From a checkpoint of a small image classifier: trained on coloured fractals of 300 iterated function systems on busy backdrops.
Rows from block 11 of a small image classifier, named by matrix and row number. Rows with one number belong to one neuron. Each number is 128 + 24 x the weight over its row's rms, rounded and kept within 0 to 255. All counts start at 0. Numbers have three digits each. After the name is the row's rms in percent of the matrix's.
After each neuron's rows are labels from the 100 images, of 14848, where the neuron reaches its highest value: "top examples" is what is common among them; "patch colour" is the nearest of a few named colours to the mean colour under the peak. Only what is clearly more common there than usual is listed. The data: coloured fractals of 300 iterated function systems on busy backdrops. In brackets: how many of the 100.
# fc1: MLP up (model.blocks.11.mlp.fc1.weight, 960x320), inputs 256-319
# fc2: MLP down (model.blocks.11.mlp.fc2.weight, 320x960, transposed), outputs 256-319

fc1.396 104:136148129155165135138154150105132128111104077182170118113127131171160184106176132145124158097112131160120173113123119132125129118122110140125112159120125162112141133116118111131108123086105141
fc2.396 109:126138133130154110108129139104130116119192143112147165155123138102119098132103172124129101127134135145090120128107154107121164153162106084148135116093115124163153137148156098112134105118152098
top examples: sparse (68)
patch colour: pink (46)

fc1.320 121:138114154130133145089105124157107123106118162105153163117120115158159096149130150109130132188092144108126203128180109137155097111145135120122148136128157121104097130106125123084139085135145106
fc2.320 106:088125100122119168152093124133104134133103159136081140124145095142176173125140067121150148167130108154139135155131119155080094137134143097123139128165101100108109138117119125131103119111153119
top examples: yellow (49)
patch colour: brown (59); black (39)

fc1.732 089:148102149128124117106125164132141144113146137161140176112126131101113134106103152126112128177139197132121114125120104191139162124144133169131117135122150166142141138142157174151086095156130094
fc2.732 097:125124151136135151093135085134088122146075113122150125145159147121098108131144136129130154126117104129093163088121112087163118096177118127101094159151131123101145123114118092128100095150118138
top examples: teal (100)
patch colour: grey (73)

fc1.69 087:122147093151108135144154129176143148140144163158128134125135105125141130125113217102148057101165142104104101113124151204120092119126136152123135116160128150134104139128132127120092115113139072
fc2.69 107:124111125117143152098120104150116118134119128119126158138130129145142130085136161110111140117150074139133148104119156135156118151126128156156098120118158170116148078194120084128089097113098109
top examples: teal (100); sparse (60)
patch colour: grey (62)

fc1.72 100:161111169100126106130144148104103142098134106106128137084126096118158155130095134104127089150107105078178111127140083175134101107101134109162127149156132131120138117101135122084162129152136137
fc2.72 094:122143147104121106191130103126134131130098152120140140166130118135105076110161129144119132123137120117126077101109090144140111188167146133110142116146096123104110167111157160106148142085130139
top examples: yellow (47)
patch colour: brown (65)

fc1.129 085:125126142128157129142134118124133127153128117134101159112118137145151181148171066148131110104108139141130102126129128146126150082139143155124147131131131134144165129103117096135118145135104124
fc2.129 095:137122104135116108146117180140073105132150117106133124143101130152114122104133083137162119115139132161147149115139122142099156089108085106122089138122151135174180105128132087137118108138127126
top examples: green (100); sparse (75)
patch colour: grey (66)

fc1.10 077:136107090106174123143136079162141137139114130134144128105114090127138105177111113150094124093117176109076165086157117128133175098147142139101141121140143134139155150138122131137149119142115131
fc2.10 082:106187135130131134108083143129117087113125117079121116095096104183150151100119145136135116158119094152094137097142164137125145151157101152140102123148099108113118152139122180096141150170111093
top examples: black (43)
patch colour: pink (42)

fc1.726 082:114119125131136146130154096102182148134128136136176107104125134127106133157175140159112095154165106085158096107144126139081136108101140164087126138172119181160123083154111116142125127128107128
fc2.726 101:126153123123125129111092142087104156105124157164161099153111113163156093121116125134099135142126121188148142133113126110124142137108148188134124138119123152127162137115106127113176141138086097
top examples: red (58)
patch colour: pink (45); white (32)

fc1.529 107:127137141136142145130121081129138124100137136141130096137128099121109112098143150138107088140140153085136134121108122122122099143140145139141117122143088147112090134170130093111145114140120114
fc2.529 103:128154112117127102155134111127136151155091164117169136156158116124117152128107105089119156133116144080136124143104093115090129190129158115138135136113110119137134132201145161145120135131112159
top examples: blue (64)
patch colour: pink (42)

fc1.57 069:135117169120171164101137159112114128106107114130136127127157130125112140136101102120088165085107097135096108168167116125156124131112132136140131119143136089163148148140130161095133076129146134
fc2.57 076:098134135159150133133157159156132134140111139101135168086115115117115090141150132132109136118122109145115163121114132097153125112149109088132126160103082134068103116100124129072129138095108163
top examples: green (32)
patch colour: white (28)

fc1.163 103:124142138156152129196138147139106111154123114121105105095106132123110117095156129166159130135123158140093113141178099127072090106079115139178043137126145127156129110126128118125125126145101130
fc2.163 108:102110105146119126102123139101114144077087170133114168146145116095146140125101111113178090135131139104096129096138101144122106128140119122107140098083123156155118145141149154121075128147153114
top examples: sparse (62); green (36); black (28)
patch colour: pink (43)

fc1.501 092:110121141122149094142139140095124089090159133110124157070112115106101107151133105129177124156119157173140096131162118118158117126136121140162146125122117110169144125112130103132091164145109130
fc2.501 091:140129112135120121144124167146075132115126109092120153125139099119141176124121109097162128158150093128113138171106088172131160107121111112129138122125108144145113149152130129140121121141105108
top examples: green (100)
patch colour: grey (66)

fc1.695 095:105139104169133127159131135071116157134104124158088122106068139125119105087143159131141153078121122149101085143134164141156123094164142138104150143113162138138092116112154130115131139112111111
fc2.695 118:103153113116163125110104170113139090084103130105094133101090140129171145143132121130120127081103098137057148151103132166163137136132128096120117101107154132173122111145145139146121151110149140
top examples: purple (99); sparse (82)
patch colour: pink (46)

fc1.21 088:156153133116126163120140121108127128108105149153103127114129086155170117125153164163079133178113116130150117135115077123118155132106108138122147156114114106135143138074127163112110119153169105
fc2.21 075:135140150170122104112160102118157143128135076106129114145145123152139108138153149117167138135097123133111088125187113130129153143115123143139152141170123112128124114124120115112118162098139164
top examples: green (64)
patch colour: grey (69)

fc1.135 080:134107114107156130110086126156145124149202122102143108125133140113077121127090121127122150137162108145143142129097106115117100093101125158110138125142171113172108165120113097110102135126158133
fc2.135 099:136152129159137106115108103142067116127154154160141102134107138112119130106151153145111139162173072156070118133106088116142128149163121144131127104097117147153088147107129129083143142085114132
top examples: brown (30)
patch colour: pink (49); white (28)

fc1.186 084:108151100130133137130120116106130131141142110150070136130156116148156135144134117138141133161113123112120137167070135139143108139124130128113137132094155128152131112168105115113160136195128108
fc2.186 087:110103139135125137171157104125126133137168121133155122092104105130144122107133136121144102098134123116179154095090127124111157127131130128140062146156144096102122118111107102143129063081146111
top examples: yellow (67); red (32)
patch colour: brown (60)

fc1.326 059:115099137191153147152108136098131129111107119138123117127105079142079105133161134136153186137113134073084092083166133118091133141129117118133149138136157116145086112142129145141148125162148173
fc2.326 093:089122161152120123118156135148107136183137137113125098169101113168155111145137081155149118145124139110104146101146113155139134102129120123107118109064115127130128146132129136099101096122161128
top examples: grey (32)
patch colour: black (36)

fc1.741 111:117139139131141107132144093140148117111100112117125127080147119103139137127126119147138071137100112120125165075069124115112111120124140121148114147124094118137125080151153151137115179133123120
fc2.741 116:148154108107112096119109090083119160115132115069161136157141128110106077109114165112116157117126132119122104103126105156070122164107141108151134120162110143113125134158132131120114139143114117
top examples: sparse (67); grey (59)
patch colour: brown (57)

fc1.578 124:159134141108109090128117116101101114163122137170137137171090177122114124163187113108101147148104132125122181144132174112149147112124113120120118118162118125118166141166107121104112105101132101
fc2.578 117:141144133084122144128139130136135137130104163109155095115174091098139130162168165123140129129154129161169148133122154136143137140144152133170124111128120142094137126097148108113108132160134120
top examples: grey (93)
patch colour: brown (57); black (36)

fc1.374 128:145090092140126156142133081132071136147112128127138154180170123128121150164102058115151156109141093124099172110167155157121130131094173101018144144134072126124125153067106138148153129165139097
fc2.374 125:172120146117139152112111114098161113065136148133115171107146095127072139116141154110114083135202146148110063164141163132166108095183117132093146154124127141109131119150116165125096113151112089
top examples: white (100)
patch colour: brown (55); black (32)

fc1.655 082:126136137116124178132129114092132161139119132160129112101155125117119106190121108132117137147113134121160155104128107125123125119094136123042140119107109122131127133084193101153137140152123122
fc2.655 090:111119117123133106131145123150150145085180088122111123135178111084133146172149126143099173087130126103133121118137174162160133119124110108187093110159156123138136100105147139111092135131164105
top examples: white (99)
patch colour: brown (61)

fc1.715 090:135108175128139149123141096134125155086104114098131122126130115132091165138129153095132136139122096095124112095100141110100076132148175154133138125112101161151119103092127142158154127139121135
fc2.715 098:108118169114094129083117123085060167119125149150107138096171112118118124099107098122115142079116063157119119138108116115126142133139101155130149151137074133162079136120115164133153145137125108
top examples: sparse (60); green (44); brown (26)
patch colour: pink (43); white (39)

fc1.294 113:108097116119104111140139087138151139136151159110105142158091103190093120121109154142082114063108119112101125145125129098132095116113170142108162138133168178147133100096140046132085102249140124
fc2.294 105:137130100132131134135085134142142124167143100151163134167119118090080134109108142102076138087150110147109119159116103083158130127110118090135148085111130113172139138127110130150142159151116096
top examples: orange (52); yellow (25)
patch colour: black (46)

fc1.121 075:133121138119185096140123148106121121139126142128171138138145124143107127148127093172149123126175160116134113133129149191155077126144116137107127162104129090123115128117133142153179129032095135
fc2.121 069:155110134151124162106136186132132108123123101126115097116116115110139120121115155147068139112136129147128155139142128124125151136142140134090133100153158174169117097195082182128156122144060089
top examples: orange (100); sparse (75)
patch colour: brown (71)

fc1.393 094:116093184125126101157117167123154119108155090110130122118133169112147182103100088165154100121112131139080106149089132159134152138140135156143089086139107057127141143142056097158144120111169125
fc2.393 078:141139124098132121080141134131104120108126127098174140146143142103148108140105111130097123128110152082097138112115106145152107054165133114120138093125133161113126098087115132106100143095097129
top examples: grey (100)
patch colour: brown (74)

fc1.149 067:121156125122114140117139104136112124109144101110105115126102131137102117179127136115166117096114133110095116115121166127152157144104133169122144141129097106143143184133125143127135089107158123
fc2.149 078:116156123125210146098118121162148148103141115107160129164120106139133131100102147137185101127125121120158162108117169110165133146127150145152131170122127117154134155116131152151141138146101090
top examples: pink (99)
patch colour: brown (67)

fc1.630 119:146104136117128136130106124134159081117126131126115126092138102091162116115125138113114119095082113062156156110141155146200116078133118145127144138162128117124129166128127167135104096133125138
fc2.630 151:144116123138094119156116125132122193134111113157111105122147125123104119167143117093105128163109145099116103111160144172105093153101149098155205131157126123092135141129124147127119133132157151
top examples: teal (37)
patch colour: grey (64)

fc1.332 098:137154146120148157106166188131070106121116138102164106111101156110102113122101148139113117128135116144135106140139081122155137121139137112112126177098152136133117121134109116140123154170075141
fc2.332 103:161127111171146073109138115084140117099150116112114140112162103135139072144137162156107143115112174146161173148154139135121068153125123106125099128173142150123130155126109115129125117144152089
top examples: yellow (100); sparse (72)
patch colour: brown (84)

fc1.239 124:135199080132102127139143119152117137091110087148179106125105144131096129151119130127126128120107115132096108167106133115103141131116122129113110146121144161143144161126165125117173150092143130
fc2.239 135:113102109167151147122114170102122146127131114116157135127149112084110142130117125161102123078139135125126083125132113147145161104122126110132108133164143166172157137110145166194119089128149143
top examples: blue (71)
patch colour: white (26)

fc1.491 075:110133124116145129126112118118132099126076155091114129130130136088158095073132121124130131078113152090119133118118184129201079156122071097132147143149163141139130141095120133132154147142156131
fc2.491 064:165131155179134116163169111094114106169119095136155100153154115143121107173125122121112154123147125112120069093129136128124127127107157133110134140132142087126124136156125129108146173157111137
top examples: brown (63); blue (25)
patch colour: grey (64)

fc1.131 082:110130118125109072145112121054159123119078140138136090132156133110136146210131091125086128110133136137104135118120151141161151104134114146074138090126081137138095141130088120152109145147112140
fc2.131 091:119079093160117155174123128144117159123136108132135140128153100145127090174148088125108127120162144110125049133111164110144146132118127129158085122115149041161130139110124132184116090140117126
top examples: grey (99)
patch colour: brown (68)

fc1.520 076:165132164165122093112076146104141131125124106129068128127111185141144145139123154192098143124086139140112142154141133121145174099125126141137141132168092116130119154122122127136104126126138091
fc2.520 072:132132103167164144095132155088102094130097121112087089106064121165139165116161109144194159115140137100119129126137120155125178165119162147166132100137123116135099154111141093125139166152097146
top examples: grey (75)
patch colour: brown (66)

fc1.283 087:122145176103130106124159153136150094127111069154078110135101104156116157104141129099129129138116135101105122148137108129152112131120153175133122154126131102159141171168124149116130127132137169
fc2.283 097:140110103117087143110190121118118167138152094152114155146098137101122113130120112104153128170162113160120087103145136076164148141126086141119148118119132128121123158081131139088126200144100131
top examples: teal (25)
patch colour: white (28)

fc1.767 083:125130156137117066123133123143132112143153097117130131134122128152127101079099129143122184105120095083103163173157117088117151149123104124142108122120097142123074127157126092111103072108141154
fc2.767 080:158107114084110140120129161178114100105099151120128129072074155156092111115130162151163151123107095129098121094168151143123140138129128093141132130156148131154094125120154162109185091134133119
top examples: brown (27)
patch colour: pink (51)

fc1.431 125:163159166120147115096151140115140128129103114116140121110113114154118143147133131126117134157109113143104124092158129166126116144152084103107139150100126147127123151145106139124206182108080135
fc2.431 177:167139130124104146113149123136141116104135136086125093102137142061142118154113189108107133069147111146101167097131176050153140168167139102154140129183108162111138139124121165160149135105151108
top examples: sparse (75); orange (58); yellow (42)
patch colour: brown (84)

fc1.95 088:083105126114143145140103152064117138117078107087102112140073136128170092113133150128121108115118148113099169172111109133147150116129151168104134103137181144118127101162122121092091130083099072
fc2.95 114:120127130147168094142131105113151138080125158116128110118104157112174172129136151148119156078083161149141131135082122134135171122141146128134124128136139122162134063114121098146143152128148149
top examples: purple (99); sparse (75)
patch colour: pink (42)

fc1.421 114:144120130136122159140148146133126123119143146133138143151079129171124125126113127135086169163147122147145153123155133135176141114105145121127137172143139157135116135179136126139130138146086096
fc2.421 109:159111148183139138126127128143135143153126125172108078144132133128118137123156148104171141124107084140098163162151099169186117119135146079175133113127118116131142129137141112125096126171135136
top examples: pink (100)
patch colour: brown (68)

fc1.307 130:114105124165121135119127108107157153149134139109128135099127111092101167112146126120133127109125120142135126120156088131102150123149096178232152120148152198161079173166097134121113136129086197
fc2.307 129:143113132116149130119139152106084151162129186120104147158189087126113136085120124094152082084156097156120143107097104142126143120160139128067126137107124184135122115169117177121101108146146112
top examples: white (97); sparse (71)
patch colour: brown (60); black (37)

fc1.357 126:131066169110155125122153141113103106136118128105152107143074128104128121140133120115169091127198038151140127121171097132160151088149116129111166072096111155096114127131113113100158159133130134
fc2.357 123:138121118094132160115148125135106161119090147131098116087160097154132090135120154108158143118174113135148131129124106066172123117135140144113125058124112123135087083155116152136150119116135135
top examples: green (57)
patch colour: pink (43); white (26)

fc1.287 101:158126104121148203123106121081128154092118120140175153148121129126114155117105088132165088164112116113125124106126124124153118110137099133119133134146141138135118123151134152120156158178080146
fc2.287 102:115098122111142094125116107114135133128143128138176139141163105138159092125162143136119155126071125196135141141157138135118164139110145122122124160151134158103159145115148104131147112146160142
top examples: yellow (98)
patch colour: brown (85)

fc1.400 096:110093089126122145132104122085145103165135164167109160113145140075107150128141117167125106065122137069140208118146133154126127108123098141137101165167138114112170158101122072147109112112084136
fc2.400 080:134156121129120134108114163131168137116115099101149087108126135138096132134141083153135124172139121118129108093121115166136143132112153147093137158085112149145105143140141135081093141128134165
top examples: green (93)
patch colour: grey (81)

fc1.366 081:111098115097146147126129126126123139117167142057148145127092201160107135125163111121146135148081116129135077142097121106144140130119114134144103123139113140141140108122140147137113132147141138
fc2.366 079:139109161204126135131103133166113091088143145136106116161115128123139161155130108127131111142111145107135116100153116193131119115144100148154110156171136107136183121130134152082092075129110168
top examples: black (26)
patch colour: grey (67)

fc1.637 071:175133165108105117106142105099146183124105126155154147097159161124113080141065118114191148104124120137150088117140124169126116132104153124152146133119098138108092126072139189135101138115148167
fc2.637 086:115115145158099162154123144179132148124141169113095136167149123139092124099163178130146155079142095131139102133126132154093132076154151138115130101124163124151149106072112134095141124040115140
top examples: orange (85)
patch colour: brown (73)

fc1.469 097:152120146144132112097105110126091134143108149122134127128114114164086133123122116158142135179147165131106118141109086087119134100117163115124151124140103127150143187170102134117106148141120097
fc2.469 086:096122138153142104105131147124116109098119085106135094136164138113129181161117162145175165105105134115100120124125121151142138130116070117126129097165120124096086095157116111167120146163132131
top examples: black (98)
patch colour: grey (70)

fc1.32 118:130136122136143134116151144088121130144090135133124111120142105166144091120118132105130123115128156111128081135131137126148122133113104095090138136112149127148110102116186133133142114173088116
fc2.32 120:159116122078099138154150106111141103148119149167165126125113161130079140161141147128079112140156094116130116101096110125155151095155133149147152103163168157137150163141132131122114131132086109
top examples: white (90)
patch colour: grey (65)

fc1.53 095:142082109156137108157138117114128147090094159146112096131156132150116174148110114124132163148121167114097174120137151166140110152144132136117123132125109117145092112069101148146154095145132132
fc2.53 082:160134113113161113107119101124126083167153094149073125146092133100148120115112125142112156123134107127143134145136151110129112137105131129132122155173103127147089143126116133122143121143139075
top examples: pink (56)
patch colour: brown (61)

fc1.649 098:131099129130152087154122103083160071129107112161101116101136132126133131146118093145193114137146160133132123106103143130149142142139121134134158148094128141116177090100143142141162142039134117
fc2.649 102:145170154097139112141149149089082087160118138127116097123156105078141144142146123083157146076149106132116135131126134122098085118133114194095112166162085151123129136109116138127139149096144150
top examples: orange (57); pink (43)
patch colour: brown (67)

fc1.236 130:109124136086128121152191111093153095132141113138149158154122080121140120145104077091120156177118139154088109123139154141124173066107128117137156105126138135110136156164141122102123086140160095
fc2.236 131:118175129098122142125171140103120142126076166127144090122111195142171136140116155163147139171133132110109109112106131139109126112150137129140115116101112122125117122133125064120148152135121139
top examples: grey (95); sparse (63)
patch colour: brown (87)

fc1.671 085:100058105102106171120132129155186154135125125141126132114139127147142093126136148128133088112139148098159114087143158102139113152107098133125119119130154137114116144119116101123126090128153143
fc2.671 096:181128189138109154148134139140124173147129098119130168119125121170137156161119102080109076154122127109142111125142117075134127126114155116076142101083097153112158106097147157124122134124117136
top examples: brown (30); red (27)
patch colour: grey (60)

fc1.617 077:130112117125158160154136120098174130149116152111102108133136129120118139112133117114139117139159175131144120125114068156126176137158113129133111143130131136148169185190122109130099111101137103
fc2.617 071:149127132103115141143116133128119076142120127185112121139153111114117160113108069118115115102121140098103156106155111091150135144135125169107140125103110148094148126141147138096112092111125125
top examples: sparse (72); green (69); brown (31)
patch colour: grey (66)

fc1.11 105:167134109170153106112118133144181132135136073125096148172110084113131128158160102145141095181108150136113122103151112144174133113109142141114113085080167129097106158162132153172086140114113092
fc2.11 091:136127126094128131151121179107125120130127114122141073111127104142153077168163179172153093115166157131139142113101130163164119140106139077176110159105141119115113141105113151139138101111152114
top examples: brown (53)
patch colour: grey (70)

fc1.109 100:120117154106161132141152119144093166106109118158157131145088135061121096103108080126132087118145146068147147144130128112105149151153113153094182094146146127111121157095122163133143117153137141
fc2.109 089:139126160125146137130138107105118127180163123114143109150099173160118130120138155111136137110135150118108097159138109120111122127110098114153118119098139085107143079127122086117124143115139068
top examples: red (52); green (39)
patch colour: pink (46)

fc1.271 082:141146127104112144112127147132123084156075115163128169099113149097110089109125141150092135113135136106080137131123092128123145162120106131118102090138152153094125160136099112113134134181102186
fc2.271 101:154102136166064118101117116096109153055121132136151115143093119124144076124109115142122139166116115156162126144124168135148113128109112088127136096141111149122109125101162079102134140097166149
top examples: yellow (97); sparse (74)
patch colour: brown (83)

fc1.481 089:187114117142124123097125131172128121134153141131137141125172138118131115163131122124138083138109098138071158129112058115114141085108134153173067132094116153113150120101155156124024129125096085
fc2.481 081:127129140163106134142140145150136091126090115137158111101143135144110106116139136107112167093119095155127153129123113107178123124118127133138126130131155145113141089145144118198134095134117167
top examples: teal (100); sparse (65)
patch colour: grey (65)

fc1.648 088:134158161175133085050153083121152153100147155134144101080086140121134110137144142128114141176098118136180125129118166129151132128153102138148119156131131128139158191120121142117094099149174130
fc2.648 080:145140136187143148109092160149123171137087138104101063126168123122113126111184161110143172138101131133120128090145142129075107101132116152136133195136132140120130112117095130115107158097154141
top examples: teal (26); blue (25)
patch colour: grey (66)

fc1.756 117:135109110113109109149116157128090129105129125147072151076105151123133124145115123126141183096060164135138137144134157139161112136148110124108120134139112138120184081102075107141101135151114132
fc2.756 099:154111127197163122112139107095120116127119079136143114112168143104159145091106158104127170144108150113111122119100062178137104160146165163139119130129126133108141115103165132092133148153109147
top examples: yellow (88)
patch colour: brown (82)

fc1.556 113:152104083127156113115125091140087097142131154120132086163149100076109180155117118153126127135102128132110122119111111119091185110102126143095108123115109094122168115164108130167160140127152138
fc2.556 106:145139103142168112142142125096167107153137107112163140116132077139139119103129119139173157091151175091171143115072145117130120114112154112073128161132147116108127137108095127075125100141081094
top examples: green (93)
patch colour: grey (64)

fc1.341 088:156197109112132152092135129111150163114089066157147121127108142149155131070112145126166132154125116119154119143102114087165120119110131103129120126096164112124156126133126137100137120121120167
fc2.341 080:136125120105121159120134099093108190105110123105144130116161122137140115153093161140104090140134162124145175146087128131127125133062112160089144128105122142139132134129121068189126087098167120
top examples: green (40); black (31)
patch colour: grey (63)

fc1.765 094:130142116115129139109100140111128099158146108086139111126141102130140120128110105118093164124131153157169109107094122161148096209151173164126119173119084123125137149136104129175076127113155135
fc2.765 094:082132126165095143134146129108096124133125111154126165161120138145144156135127147143129149175112123126154125097085119116096115140111165149112184140134123156132132060104132111095109190125149140
top examples: sparse (65); white (30)
patch colour: brown (58); black (33)